config.yaml
image_size: 32
horizontal_flip: false
objective: "epsilon"
num_classes: 10
cond_dropout: 0.1
norm: "groupnorm"
weight_standardization: true
widths: [96, 192, 192]
beta1: 0.95
precondition_frequency: 10
one_sided: true
grad_clip: 1.0
epochs: 6.7
lr_schedule: "cosine"
weight_decay: 0.3
Rows from block 6 of a small class-conditioned image diffusion model, named by matrix and row number. Rows with one number belong to one channel. Each number is 500 + 50 x the weight over its row's rms, rounded and kept within 0 to 999. All counts start at 0. Numbers have three digits each. After the name is the row's rms in percent of the matrix's.
After each channel's rows are labels from the 100 images, of 14976 (inputs lightly noised), where the channel reaches its highest value: "peak on" is the class under the peak. Only what is clearly more common there than usual is listed. The data: seven-segment displays showing three digits.
# convs0: first 3x3 conv (model.decb.0.0.convs.0.weight, 192x384x3x3, standardized in use, each kernel summed), inputs 96-191
# convs1: second 3x3 conv (model.decb.0.0.convs.1.weight, 192x192x3x3, standardized in use, transposed, each kernel summed), outputs 96-191

convs0.187 097:544530499488502508493507484483488485525528543574514526503521525522544535522473500565503581552507518527533552535500523488436495523488562510515608507537510519518589535542617518534454506513489459524529489496511530493514497530528514521590597485500488464587548490488515472547491451516517528496
convs1.187 114:399504583472535514501586436416499568517410501486438476474526523512519493502476499486522423477530518419520588445512535516475501366511416495506499517486479528510551541485394440412460395519473502618529537533514524528491513484442615478481473514515524463404473424507574518513507502524462484457
peak on: screen

convs0.114 093:524489472537553521468522565512541523530501494466442532627540560542550410467487491525498515513486523501515611487470527531527576518538497501435554456518512533462624474463660454454524466490431381474527508528552483501338504455530501540490554564529530498499453532517531402484489495351566374513
convs1.114 095:566501442479542533480425468556493502441562503485491606478505415511550503480522488472473551575486526625479390552520512523499507615491439497499523506407458470495434485523535583561495495504457577386458456503472466530605535520562464521516523483349524525596439554495490521523505492482469505477
peak on: screen

convs0.138 091:450529605544616558586578553531543538463514577394564602658508487534614581417513479506516457592575429485410697510251540540524545541553521499547620478460566519619567542513487512601418465476455395546489413526487456502510602517522538519515468556508541444468322497536531492427567516399459435552
convs1.138 094:516492422569483459507442574531548503508592362580601497493500523527402505486459379565379500413524508516418448552512461465439517557478513533465531540526529522476443465486541579521538539561477449452559422459547415467500472497467481511475520496493480597485481583482449441470419442470505476424
peak on: surround

convs0.25 103:488532581514440515476494546512517511576474488445408407531493545528540477513531495564583596512503450493497508507476532517486545593529505498465502536511478530442629479428680476590450449481485464509480570484540481569466438480540552580543432544592512471482414466497516487490539432446509472558
convs1.25 088:527512489534623489475438477622603442464529548492544429559450513516433436431431501534367490518546501546450427405515527498512512533398536429514463511498536466541600421479459441521477578498591534418543462510478507435505565481447526554511474502450548444494536499495493408481488461535469571464
peak on: surround

convs0.4 101:384456464540478508528457541550543538500539426395453402524520541572514539464455453509536627554682525732563456534589515541503543536571535553473501548531572415419504529445551398527538514479490497528372559553559551530559355456614464485552476542519539529423535469540586630408538517393637552546
convs1.4 094:569515495442463511486454539568435447495579510589533452458480345535531534411482455531445639522481515485469496567534571502555394520447555470483561496543489486525539507515530542514590566553509469443548451528594470470475519525578420411538482482485476490594535542500493547515555496459469519509
peak on: screen

convs0.15 096:542511483512527451508481528507516506417497496573526505488470466507422500520487513477473444527576513548531451387523436515383530453527483467495526496487536493553434483497380520512539509407510515483508507491514488510510464555589510463409497528499509512409483514499477499515466478486529490554
convs1.15 139:493475495480469552417539499446459473555466459503565541390462454472513594605668528408577570477449442433560478574537485499495530487585527474469533451500510574474512498520540461495521498516450501511577630458520481524472485416537489417561481450507452474465488509593485576490518526503529578552
peak on: screen

convs0.77 103:385438551546578517518472573532552541579478543504465500480531535550597508503456505509578576585568418491346522536451510551485565578572569534530524503502484491346571539449566371512424470508540512505497545522492511529502483554522541554533456571604546550403491512534508475513552684606460489585
convs1.77 108:568437503502476465478429478533434513532522480499589515536440535512504502491548460434424597450519479574416391580550584481560504509451540555443531452524533461436469501509555503532470581497543585437614461476487510560491517422531505485513450439516492523580525540536451554415510579458497460533
peak on: surround

convs0.126 088:524498545493509492528579519492500491636478478428505526491513512523496475532490534485423552514560457436513542469490424502429531482520487521506492503509514480481525487383513476457465507462312520516461474462487461520567497517433464478510535528528491467545489524486492511469475500513492465468
convs1.126 101:377475519494475528504616441446542537508394527490361496483498579497512483504583527462513413491568486432529560500494506497457521437550387461497499525472570569495530478485443462464513536517517498579522629501412538475508495470451626513433495545512525391431492430480448527487447525473487529582
peak on: screen

convs0.47 129:480548453553515535478472574543558554589524470328513521577596514556554461492521491499560505545483503527474525520507478550530565462556507541499501506410516562486536533521535532575479500548455467539472496520528468547512476539520401553565535568465556508510496606547543502435595515530579550522
convs1.47 111:636495417492498461539502479535515451533495497401521539519442526414490459519531571563575525509513527617547453469529586547518567599453486581512538502483495460461452457500525586476519495501417430492418478537455513515605522485399440446442551555422530427517521527499398546479574453429449519476
peak on: screen

convs0.14 111:489581473541526545455505538538539541544526477364431514523506548551601775509539482572515527509468524527457483500406586543594538498519563507452516527503478499432563534526596459463517508511511487514511508525530496555492463526557330540614520540535540555496434492542524517460540482446447422541
convs1.14 111:535447491421528464564423450480449516521497478473464496524494502496534459525520579533470474483567435573498515566541426546449481530525403447552560465473476507446549549402580632528474527574468465456497472472491449416506573548490542446531464605433601532476439491472472511509558532463441530568
peak on: screen

convs0.28 084:475513566524549470555483529508524523553547473522526567486575507498492528418456505495404486500456539339504568457469490522618527467533473510511525483501471508490483451418506547579411378487460442510495575525545570520506483494509495539490440526561523438507503507513479481503530433548559558519
convs1.28 109:525508440448502546541436580588447426510542525438563551595399484569469514466469542558520521530491455521525489590534443520531580534557561501575524492466534523517503467430586483569482517537544532437527453533505478503511601568523482463526510472439465595583533562497485443419495500418407478517
peak on: screen

convs0.160 108:469575596551550549547469577529556541527490442487505560615637440550642497474449492473462529541547521432498592583484534551515586573588505526539531488384460541502510495434507557494521457513494470515520500508504696526568471526523533487587485565488549491471460471538506479510499515424585568524
convs1.160 114:597515392472450577449460559521414407513551537540600512596541549567555505566475463500592570491549527491433494531493463511585483530494475530494548529407412551477449567586577483603504525516486537428576565588446574493616511564484401525499551486514532414550452564534439553502535546520534428450
peak on: screen

convs0.155 135:466469527529530497506465539516537519469522479547527526507509456537585527482477497454486508542481495514524538529507556531414543440534528482541517461485442483520506526544471533435492663495550541462506475514479488511505495526491526481447567531444533539485555517525547491483497499536500531484
convs1.155 108:559391523442489389336499592491483418496574516508560526618465485485497507465627604479488594492473540498515515504476571449508485498404529364464500530473462567493410550577565558557606451553495494500578532541409513416496491487477501487485524528483472473518513574486407495442481433510526542540
peak on: screen

convs0.16 092:428407480521535481509480546517523512509457426482549496477472497543542542476528490530486603559459478572527570504505497519484537506520541507512482500438467500464588484472578507441382587484575379482507534526515542528587496452528421512491569535508522544557550476512538531502494493457549475500
convs1.16 080:422473488534455524480537466479534556475466483527475468515605446477504500522609461579532572431489495499465577435433487427453512505497523523479427545510493513579467550510495439514504481482435445568436455454540492490574471493515488533464531506560534515432499477480617450539596499490507457485
peak on: lit segment

convs0.62 099:484461503571568556473533590550574566547439444441444648613573496553633476450426460406543397632659543498516507534618518570471588556610573510467617497433510469532563552476496534511496502525525537568406553539485505546478448467538493500472487593540570555508499315562557443359570550348481508556
convs1.62 099:580581448495401544506396483590475487531506482394516423475464423562592479542475544385480548562530559549467498530468572493498473603502559468520532500461476476409456505457567561576479506593524441469505416533478499442444471498508500569513471453535565506570434503567480572475550412426502447428
peak on: surround

convs0.11 100:442604555527459465356473548511525528455407476440490446576540501534621447492518490514502524496364438482413601407463532522527537473524439537408424512421521614498518468455623504548474453516477468529493472493493558503535398599390540617572597533560526432434432589518541549442539581386534445518
convs1.11 094:511463407524498520401427623569498453463465424567495563483573522488465479534511547527495496443482511595544447527560546472475425551457503581469492459489456513512535424533526582485616504533472473434489405598464560477561506494465528513562525479430515532523507548550440422422504522432540494496
peak on: screen

convs0.71 093:570463476541388455479482550539545545472532585368431418669517456567572511529448423441541445583482439540441536482551494548518555446560640510459559513395399505532580513509521580422502516477529576564491466539469533556529437701452480547467574554531541516582454612536566737432512403449591466622
convs1.71 102:621551417521504472487461571534504461500573549488539513471488398491457434436512504490510607561497478608442409509483550451542504562466539517443472468493500533520463523429597507588468514473526482403480481497555445467496466499451363501516513451550507520548496589515480479547505514507549498497
peak on: surround

convs0.133 089:460434570537545515446464543533538538479700572474458505585511412519593430559422443392454409515469606529465558512452473534427534415530548537481507499440409513578542532512562446441461474549564426540518443528601491494473470594479533497385545536472534518540459354535540447293518500389597551486
convs1.133 112:600484468526519496535409525595562424542584495446614509489462496506442491464528477513502661474519527597556449523465485509523563564504563503499545502472528512522487461506604565578526536432529463393527544487538481540536541510475390470555525473497464522600461622476444480530525580511473524489
peak on: surround

convs0.27 093:400493361521614447550579517511518511663427384493459608516558450503541472534476492503587500561613550450587493524521553514488512444546514495419569475479530411341546471574493349378543484533568549518417539519532468499452457441508454429388497531453513463555475482516511470476517369377558431489
convs1.27 082:584538523527431553493482497578533432546663557481610504528448489490455493461540539503533501595585472517448451573552500499504435492507552481550511504442470462435511532529534477542508511503571570472502514462566455556525521502507404410481473548519470476552499564502509433572506530394475461438
peak on: lit segment

convs0.18 088:506540643537510500485481569518544530510549534533419486561482568534624475582490486560457511598592545450493530443470494533477557393571524533449499550498474495363533486452559410449499522503480361552441567517576486517461392451528536552514581553505539494518383438528530411509541581473654482571
convs1.18 097:561597442570449427485506549615502384509576508565577514489517476557584423469508521498478499513449514561540414562459563568540496548448579465478485451559445473509476420542624574567537549562471415415570447459497471510494445433538476501502484533454455473500510605500487455459533535397547566541
peak on: lit segment

convs0.148 092:589432656515466571425418538500517508476530550574455415482518512574525491394478492459592501527474489415427484519443506514393546559491529519437548525530398518496566500428548550579531543473470510494607558459478493511519539443508513519597520529572515547493435443499497420542497604577469461490
convs1.148 092:574520465486498480469451549616500412465596529572525471471501486533463592500442532496515542492443511496578408553490480478524486566517543458541504528505461498442446462462532515591458552445540488455506425563557444538520525470548457396557474484459486539515547628485503514473430520526494456474
peak on: surround

convs0.130 098:445464606549610505540488593524556534506518388445371499567516477553615495499510506483470546575595485471514518540463527547500573457540559514515545516400467515473510523366556523526447590525519406508512509553517465529641419557519484513504498572516550503489373498527544532411556560469564459529
convs1.130 078:505524538492569397553439529569551468446402453465471568501438528444594529426533435590491597484494404521412410525514485471516475601541591521539533521444443479498525566474430581580558566524469526473517484505520521496498506428566534578433424553467509568545497511547472471532492476532489539547
peak on: screen

convs0.102 100:430486568571585535483462599557575567496507432467468505541542536578538516532486504475482571556513471496462502510499552572437600608574508483485516534451487555434585566423578501612451489471535466550472511541508533523452486553518490534594483594568570555464429494559551515462549514433451430554
convs1.102 074:565522453472475530554445508629494439443592533425568545554504500525399495504536576548525601433502521479502441474490522574471449596459499473514479455437458481502530394418526490497537528553513494385487446531516533533530483504485460551566572531505479528498480469577514444490455548481567531529
peak on: surround

convs0.19 095:539485667520514530531335554492529511508461510433449363568462532547506530506467533491478591527474547554417467559338437531465548537520492389515487516476406507513548507468608515539471526499611496486516599515496579471546458497493412573584536542557519477499495399507520542628475465536529456493
convs1.19 101:561485509545529488569530542518537498555538456517485581400429522487529461542477488523514480499460512493518389507484438515470587563520543436551516534455539480548556456519527643578541544484471467469445524567412537569448540553525456502560499519485395460556533556487463511445628564493509544501
peak on: screen

convs0.54 091:446496699510439551412530513515508511550583534540483384549499475552588520493545445444526477557417454482388663421372494507496517455518472493540546538381501642576648492569571626624547547472650415554578461473607496549526487512515493514504578518514511510542483646512546463484538455500487421484
convs1.54 099:576467422492513479521449545609509436495599515513553490463418522471508564454559480527455573497497467510482416539493527468502477575487580511549507510475480453522425489446594551570473593533464520374503466486545523475473521516543410567587538484457492539585510544483453540436534512485434475464
peak on: screen

convs0.152 100:443477632557588552491401603529569548495386493394409627800539455553630469576391451407534388642653517539498530483593514551461599643606502498549617474406513488568489549519582438520433480478543458512497474506488494517427584502442534531447540580530555524470465488535564427400541546354501479586
convs1.152 074:610477469582412489392458450596521541443547568407534477502460572616411450588525410554416509466479573533474494565568505548455512587557485404517444512453488463494480424513537553486533581436441441499445531488498469556499501529363546528504562529490508470613485476491465457474504523465478514467
peak on: surround

convs0.34 105:462538602557541520501471584556561553598503414457473486575557505564638470459531489471459508513503466460473637569424562557530586529561525532525504664393517532459619524441546564442451480500538439480505454532560570668458442520520493513483449580561557508487432480545517536392541518382566492498
convs1.34 099:543514414405450575484495559517424373556573499578607462510529488490543511553449548516561548479389438452442537513484505522590460515473529570456401470513550533561407514588530485506415568556540511419492500598539507546508499553523434571475501503460581442510464523555449501531542474458504503542
peak on: screen

convs0.183 118:391511548516600489492476509517517519464520519543442450345502545536506491446476481533494610517290713524634544474488437520491518509503503549413481591515490441295480496511568272500611517490522479545426690537526539531447454440500505483558494513563517451477445444522525437545507515477507450515
convs1.183 081:543540487463502471556450535506469432457538465484548561494473530421470422522558513432431585441529490556469491504530491560486570576425585465405485497537498516513462417452514496569534549541445428479593473471519526443520451433482476501418481458578519619560507558478527352512515507486455493542
peak on: screen

convs0.182 087:421519617522491489495537528513524520607461511472364338367491513521611504678495471543476517524544495507554489517655472520541529404544647562466585498519441476364512500395563393477514487498451587531379481511474525503491330400466491514513523532501522542486616380520545473394530531406593505441
convs1.182 101:566473399514469485487413580562498427498587472493586568510487467509444516470416483463455539486485516562440430515482587441491527596511561522514503457536485534417448525522581555615491589483506503397458484488512387541446543475476457443612471448494487489539505586497446479442486493455514523497
peak on: surround

convs0.137 112:544506509544537538498511571533553533553502486440502491543568542589523516457496462506486513606539508486463491434470455549376574449596479495523490487518524527479629531465510502458534556400583498585475484542474512518520451505520474474391534564429544534497461498539560493491502490473496500540
convs1.137 092:523514533472494497534516529596561506484527575534464639525516475512450495450507530496560526477422433530532455443477585518477471469492522554563444441529511536441417411515538477541589586601557481490623526514500452515396509551535456488402428542400434429482563596438490413378462483409388558607
peak on: screen

convs0.97 088:295539560516623495432449529522517511551553670510440468433467483538572481444470485531554620558506582466538568535446552517480531600512501526439483513491493480388600523415611337436633502491484459488418590523549588510452424539534533488540463530550514491489496511510491436484516587501580438511
convs1.97 098:547553509510545436531423555552564447502564458554484501479421536529536517475543518483480555483530510541494440600472500474511479593473579490472559527533481336529424491529593530608485624498525473417448440483516464432427520481525446429536545448502491513577571560559477482451536468471522490579
peak on: screen

convs0.112 111:466520514523519518513476525524521523482490479514506514505498483517482516492488501515463515482531501523534515530498484521521517556510515513523486517494507511503498533509482495506490484505510507474493499514521378523480497500519526501506496522513523530496513511521504514500524503525529523503
convs1.112 087:518532504523405459618528516498470449454492535430521372614585559556566544524475499442490538425458570570518494486450498511550529531565502434387493517464500422546520503611516482518636438537490532495474443509504511478461478463500415480553362457509472565532625512509435444432470494505536564507
peak on: screen

convs0.50 096:565603587518412600491520536522522518518536515517460383519528566530560503468508483517506541566591402489514601548438500519498535582533486487474542527446491428644603476490500665543380482488513547516600424508502502519489492543535552547543527544566522555446464508519520459525523634536481507546
convs1.50 101:591526463504440505511433549564451497453573448516537567534519542454393458519536488441424560443479514535507428557431524425604603575557538486490518586548464521487435528503577488551512557445508522439543451575531456481505478546445449478560541442470488474536447623514475528487537494536494429553
peak on: screen

convs0.98 109:535524457527520488488511518533525524474495500532493494462487485521424507529510499565487427491517515521516472453502522523485516461504472506491512516505543502515461517495463500486516514448534483489499555521537487536494469505579497525455483518507527528435481490529513488505504459487503462536
convs1.98 141:467512534407557539563513461528539513443521519542438510488508583487525541386519508543537431486560565470448540319445506482479438420488413486506498609430519472531559514493421532485475496539514466481570528473455536372487493526465572529500495473456513485460463482372493478476503515458530476484
peak on: surround

convs0.0 095:516540532552571522507488548549555546512512512571494482475531444588509486460454475482455539556546524524510542419468545557396555358562486524532511515512447486524508543492451541445498679411522515532512480531509547529477451552526497526420585546451555524508495487555565514475513500533497484532
convs1.0 099:493482496436480386481459456486473448527476468450421502577580484444508505581535527419453425458574507467493480448564437522473514555574518578564476498491471444541554483469559479488513490415533476467478604515467533598426518511548544551478480629479572583539537465526558487502409537498523528484
peak on: lit segment

convs0.105 096:445470426449461428464490456448449447408445456502533462529483456438535530510464518490528472448463412492458447467504468447565455491464536489457533433510497506464414474463429470447449551529460474477517425460511551487634506490500531463476535448445448437495487502444442469528438595547411526456
convs1.105 083:437516592521503581455565487454532551527402481481440492720505540539506518543494579518504455495489473459506555429489479538518495410508428480502530531491516506545529506539373462428513405465521501586461548484443513506557443420530587552436543507512564496457478382505458494519439512533494485483
peak on: screen

convs0.103 081:568529514551536499587551549562550551549572506470470547458543626557554586556606447567474524550451512419594588515530522552506554498535554510576522611450571501461644508460634463553375472430466422552459559573567569559582552426565452567529534553555550509582460502551534556395544406417421427530
convs1.103 104:574460428471513541485459534560448382532522542470589484476413474461520501488488482484514511511478558536541429486538513541447527585473521479529521446469506464517587570547671627592518596556461506442500429534544482542488527575505383527559494541518568488536546567568481506527619530387438464521
peak on: screen

convs0.20 095:465453575557557491505488595538570548435484496525478542688486450569583468508522504477500527579510470521531508519514483563492596642612539516504462614489457499445594513479514473510470521479686339485556479540467433534301481528531571525451497596530558553536374509537556532481536498491551544558
convs1.20 108:456472473574580477487536475550484495417474497587535537539439477542571502483506459538488527568457567512522518507565373483550505529584472439579506553451503536547480480502573406545554449439531517488501478454467486425550421544607481457539454515530446519565421556494443470530483547440470469433
peak on: screen

convs0.135 093:422463588559493508533383603526569545491587378475390520588539500547543448495495506541463578578528484454498481563497496560506594566581611506517540554357498572438522512379549521555405488517366428498511514532488550529542540506546532497486489586572561555534440444534547542535539509398537402547
convs1.135 070:465493467522525561451443509509510498460463473557518474523566465534526519550525357524621482457427493552409457502425421487432481538467549524507512485522512482510455554529516401517526497485507542491425522578413525501523409505514453584513438551565542450496487544484526505610500474545576535447
peak on: screen

convs0.125 108:492504475539534537539537558528542531514501377464454443468561482547621507464507495495482517492514457498516581510469501539503565530523506492533461494485444562486516548415584516495475498495479530468478540528493518539731448606478483487506479553532537532543430516527506554349515489448562490525
convs1.125 094:461410455552487536509453571544536501531515565501468436461458449460477485534547431573529542462568528484513592548544492423527533522496543556375510495548453536552527438507609513567549516540525496497530503469486515526601558514505470564450470528529524556488428496495541488505570544467534463537
peak on: screen

convs0.41 096:452538463540518533483461550532540537501513496616558554629515502556557495522495495526516525573558465551531393480514497532549555443557535514480542504430491596474583493563511535573491498486469541571488474523516529511378513560550656506484589545480540509557547533530544485461546527444516527496
convs1.41 106:497468490462545410548500475535435529529550464515475526493574514462556484530454492449531553518433454519463484492414479580492475493536454520477557475554519588425405554423465555484471521456553424464438525600438523559504437497500508456510461536392557450613471498488463536529497543458471525440
peak on: screen

convs0.64 077:455531606557602564475443583554561545500560422430365598618504497567543478576548485524508486564646464439450554495436473554522576572577587460444560548479588519412534575352478532544486516476410437542490468499616487549466406459549575541503499576545557482494440511542556515591551565407515425546
convs1.64 107:622493486553535497528457515513571453533501517500521507507444473447563503434541450510551509520542585601562399444527469534495489565474563419514532510486401536490510562518565614567560536517505415412483485437478420450459487509507405562526464567417529506584541480537435540560486521487486529475
peak on: screen

convs0.29 093:476495611555542533544488582542559549545506465545512517566549505547587539495522483502446545537524510540552552552479484556479572550564514532548497508500492529497525558501532537506467342511504508520536515544521512533438490502518547522498470572532555531586490459550528509504538493532628546530
convs1.29 109:523447486557486446573471554448518472532544494531509553576469403561460413458538493494522529560524575534498449465508428509443577471536479528553553565501576491411478537568502429524521470446432464456495436459509465476543380535575506487606448348523470565581570560469491496439536345513484430574
peak on: screen

convs0.75 060:517517525497513502458504512491498490521542538487465488541483473496495467464541516427434497495510500452510433508484477485534499601499530551470549522551471434501510481479558507465479429579530448472509473484508457532532482517492502435538538512564496504509511507484486405538505536570592402516
convs1.75 104:422535588476514519491599437382512591538392512512415476450510504482520512517524526511533425479507522432500600507537505512460499389500444496497498498488451534471534523506398484403485423520470519598504527489488536506523505477479586497496498528545502480403489391533536532527487496521534502481
peak on: lit segment

convs0.5 119:501529557524531482543556528527522524519471480450473493516494495529519507537560488593590502493502497467517507533481559515493521546518499505527500553461538523431585495465652455553435529467510475479523535500532461567554496486537494646584511527559527496514421455520526515488543495463526463518
convs1.5 097:532530545493497562482462462363504502505519585501488413514504518475407561486491468498583566593476465553455530570521501483421443475505496508533452471564529566480570419427464566503429508475479450454446459629524468404471489527404485464449497515641488449459485482552540523468482580505471565453
peak on: surround

convs0.158 122:515534596539540503471557549532542539523503477448388428475495526551483539518587477559496542549491501479496547384455473540404549482546519470467441571519539510460538530432585482548464533416484472524461554528571453571483490509542494536501563552572537529454409508540557514453539466411477412541
convs1.158 089:399543498619486460484551521578576546494524446507459496531564472573488465529481547492498421481556543477504419333447504497605413573465483503452410527475540464562522547533445520463523461511562615511482506524518553522500463526542528521485520554437476544506524477395549468481544471560538505559
peak on: surround

convs0.10 087:468545568505500460464551509490507509453491421409510451554582591547499554570637481545428613525442438634591610542672539508518514613540489506534502489455646518497572549424535554616440511486518452532501442509523552516433565492551562582554512512550504513532498576506543539426534495373487591506
convs1.10 090:493499463532507565500450585489413417573516582432529490448485497472482520559450512501525540571530500476579417564461548487510551533517551540440523525485510500516465510479581535526552553520523434466576511502476487500598519480585405473557540522500504511584505616544507533522506529505594482483
peak on: screen

convs0.134 081:497578581523578544492502567495531505537460484501519539524520500536583433507443521527476479513555504477479531611467504514389564550493527416467527477526518510486576547447578520528534461541438543459528520499476471513421564510478495501674548548513524483518499513499487551461506649496470528462
convs1.134 100:448493583471481483503608381407498528509468494451438522410522541494502526514547512508522392490535524373477593432432485526497485451499446491526492528451516511512559468508479478433518418571490503623492597488517567516484490483446556517498521578547476456463481437540514575492485562512567569524
peak on: screen

convs0.78 082:501544512464503504506468481472472467448456504490492480516457584514510512543472515443464580522509437496529495475545465467479500554507531504525556474557527485506591470463472550514520556478421526541531469462490466547499470494511527455588541491497466471489490492460479532537449529495510546471
convs1.78 104:403465611481522507483608416415486610508413487501393461561499476522499530501482542494488393502489513442524603475512505521470504415497410539510508504466540508550555487489367437400512452499508513602462538497473517460512504526493574536458500538544498449411512419517544527488473505498481466495
peak on: screen

convs0.88 123:461466470428473431502420438425431428486439462496547464431447508454369434447508570478392566412486519512542451511476392432530440546425428482537328432554480512490457436487496497494537474507443500432531467442434471422463524472442484451577546438431429457511517466429441442503413487515516539400
convs1.88 108:384504593512503513475610429401501611514387498521416479503524521514501492499483486504512395496501510451490612464516509502467490409508424522487488481507508508493537505512381456396496440505481504624487505484502509500493484488477567517440492538516519490415505391493556506526484493527506505494
peak on: screen

convs0.177 096:409419521534482481467490564495540517633525417499470543561531478549520462472568484495590533584618416487447512519480506534511570433563497499579557497464490491403600449602578471462524507488571542521514519471507514504340463499517545580392537545466534536560486502510539432481499477458573470525
convs1.177 096:534554401500553505557475501544470454440558467440565446502433470525521528588568463541603543492553533542482426547494592486492596556481583489506466482527544519532499516551546534579500529452530479441420434568488473432497459558557370496556585483505478494558468541519472459515506527458468561477
peak on: screen

convs0.81 083:511576618543487519381502561521549536560492536316359462555528523563554512530617483572559512525494536488509477479481503545496565494570581515387501486421546497413560501471538435485530502468492285562524484517538520492567416528576502562543568558513543482503478555527556510473532449303554426557
convs1.81 109:559542469422563475541486577607549404471551493512519557506450450432513550441424498454466534516486515587555435496514532447447433614475649501512544475470463479554461517497657557532567509468451553426531456514513510479453473528450387507574566523507498457560531575471436578476558457591562456459
peak on: screen

convs0.191 084:437444492503543447509492512485503494537481402566498521438525508498549525414514573481483485523498630375524532450395509501488503457501476445521572423463558497456418496476461398548448537496492460455432516486505477472460480435519426423473433501452498538483480429490455244512504537509463525441
convs1.191 101:532556463466535529479485487611584510508532501528517572428462473578510578436511537509473557496516494607495462535475547539495473586465534514450495528439508473570564472442501491547477622463518425488501530542398504438523520510475428542513490403482447541527489487461450430500496507414534560596
peak on: surround

convs0.143 095:442474515437496429452468462417443437520508497512508479506447480432490432453473605460489503464526513482483494583537455445539463585466468543476424429541425463475493423496527447479506429581487490416481501448397492409344494485402479443529420465480435437489524478430422519480437449467502488462
convs1.143 094:422510558444522544525621418457507613472397478524422535507522522541501514525484481567507414495554508451518596425473513519474526398519402525467469478525508522492537534504403482388492479501469474620467528491512525506532496510498584529469529528546512505457507441494539452543522486554514505496
peak on: screen

convs0.151 113:511525572540496523496521562523545535541504512444402432528497576541501534504543493539505571532479485482464529470507476541438562535551505486503489548525526527474536517452562511575471453467513441513463542513529469536488476510507533557520507559566538518474412493527542508456534471446501473554
convs1.151 128:545480502509480515546509486398477413511443510532493481522463578502631496491585475400501559487450514450531511545485523450457500461616473456424510435500449481458449529550527539497501444467461478494609551476534478511466467473531531483491491465503506426521480518566495496498402495461498512566
peak on: surround

convs0.132 146:458449589543439537527462548538548544488496475467493339575492451509527520478493482513492487512506463523463506473459553552706552557595488747557500503430482539512465540522413548438470560451568480517228468534506521540543469504508524480252454549493543547499487503541558463492535492543243544535
convs1.132 094:576484482430443554540501397545521514494533490502511505577442538482574449513434422510435503543517411502581419408405485500589563483430537549472509482591565506468491557488535553528487537469402479477520432480546486543519600479578523463528563529571479483497593500478518564511453511550497561425
peak on: screen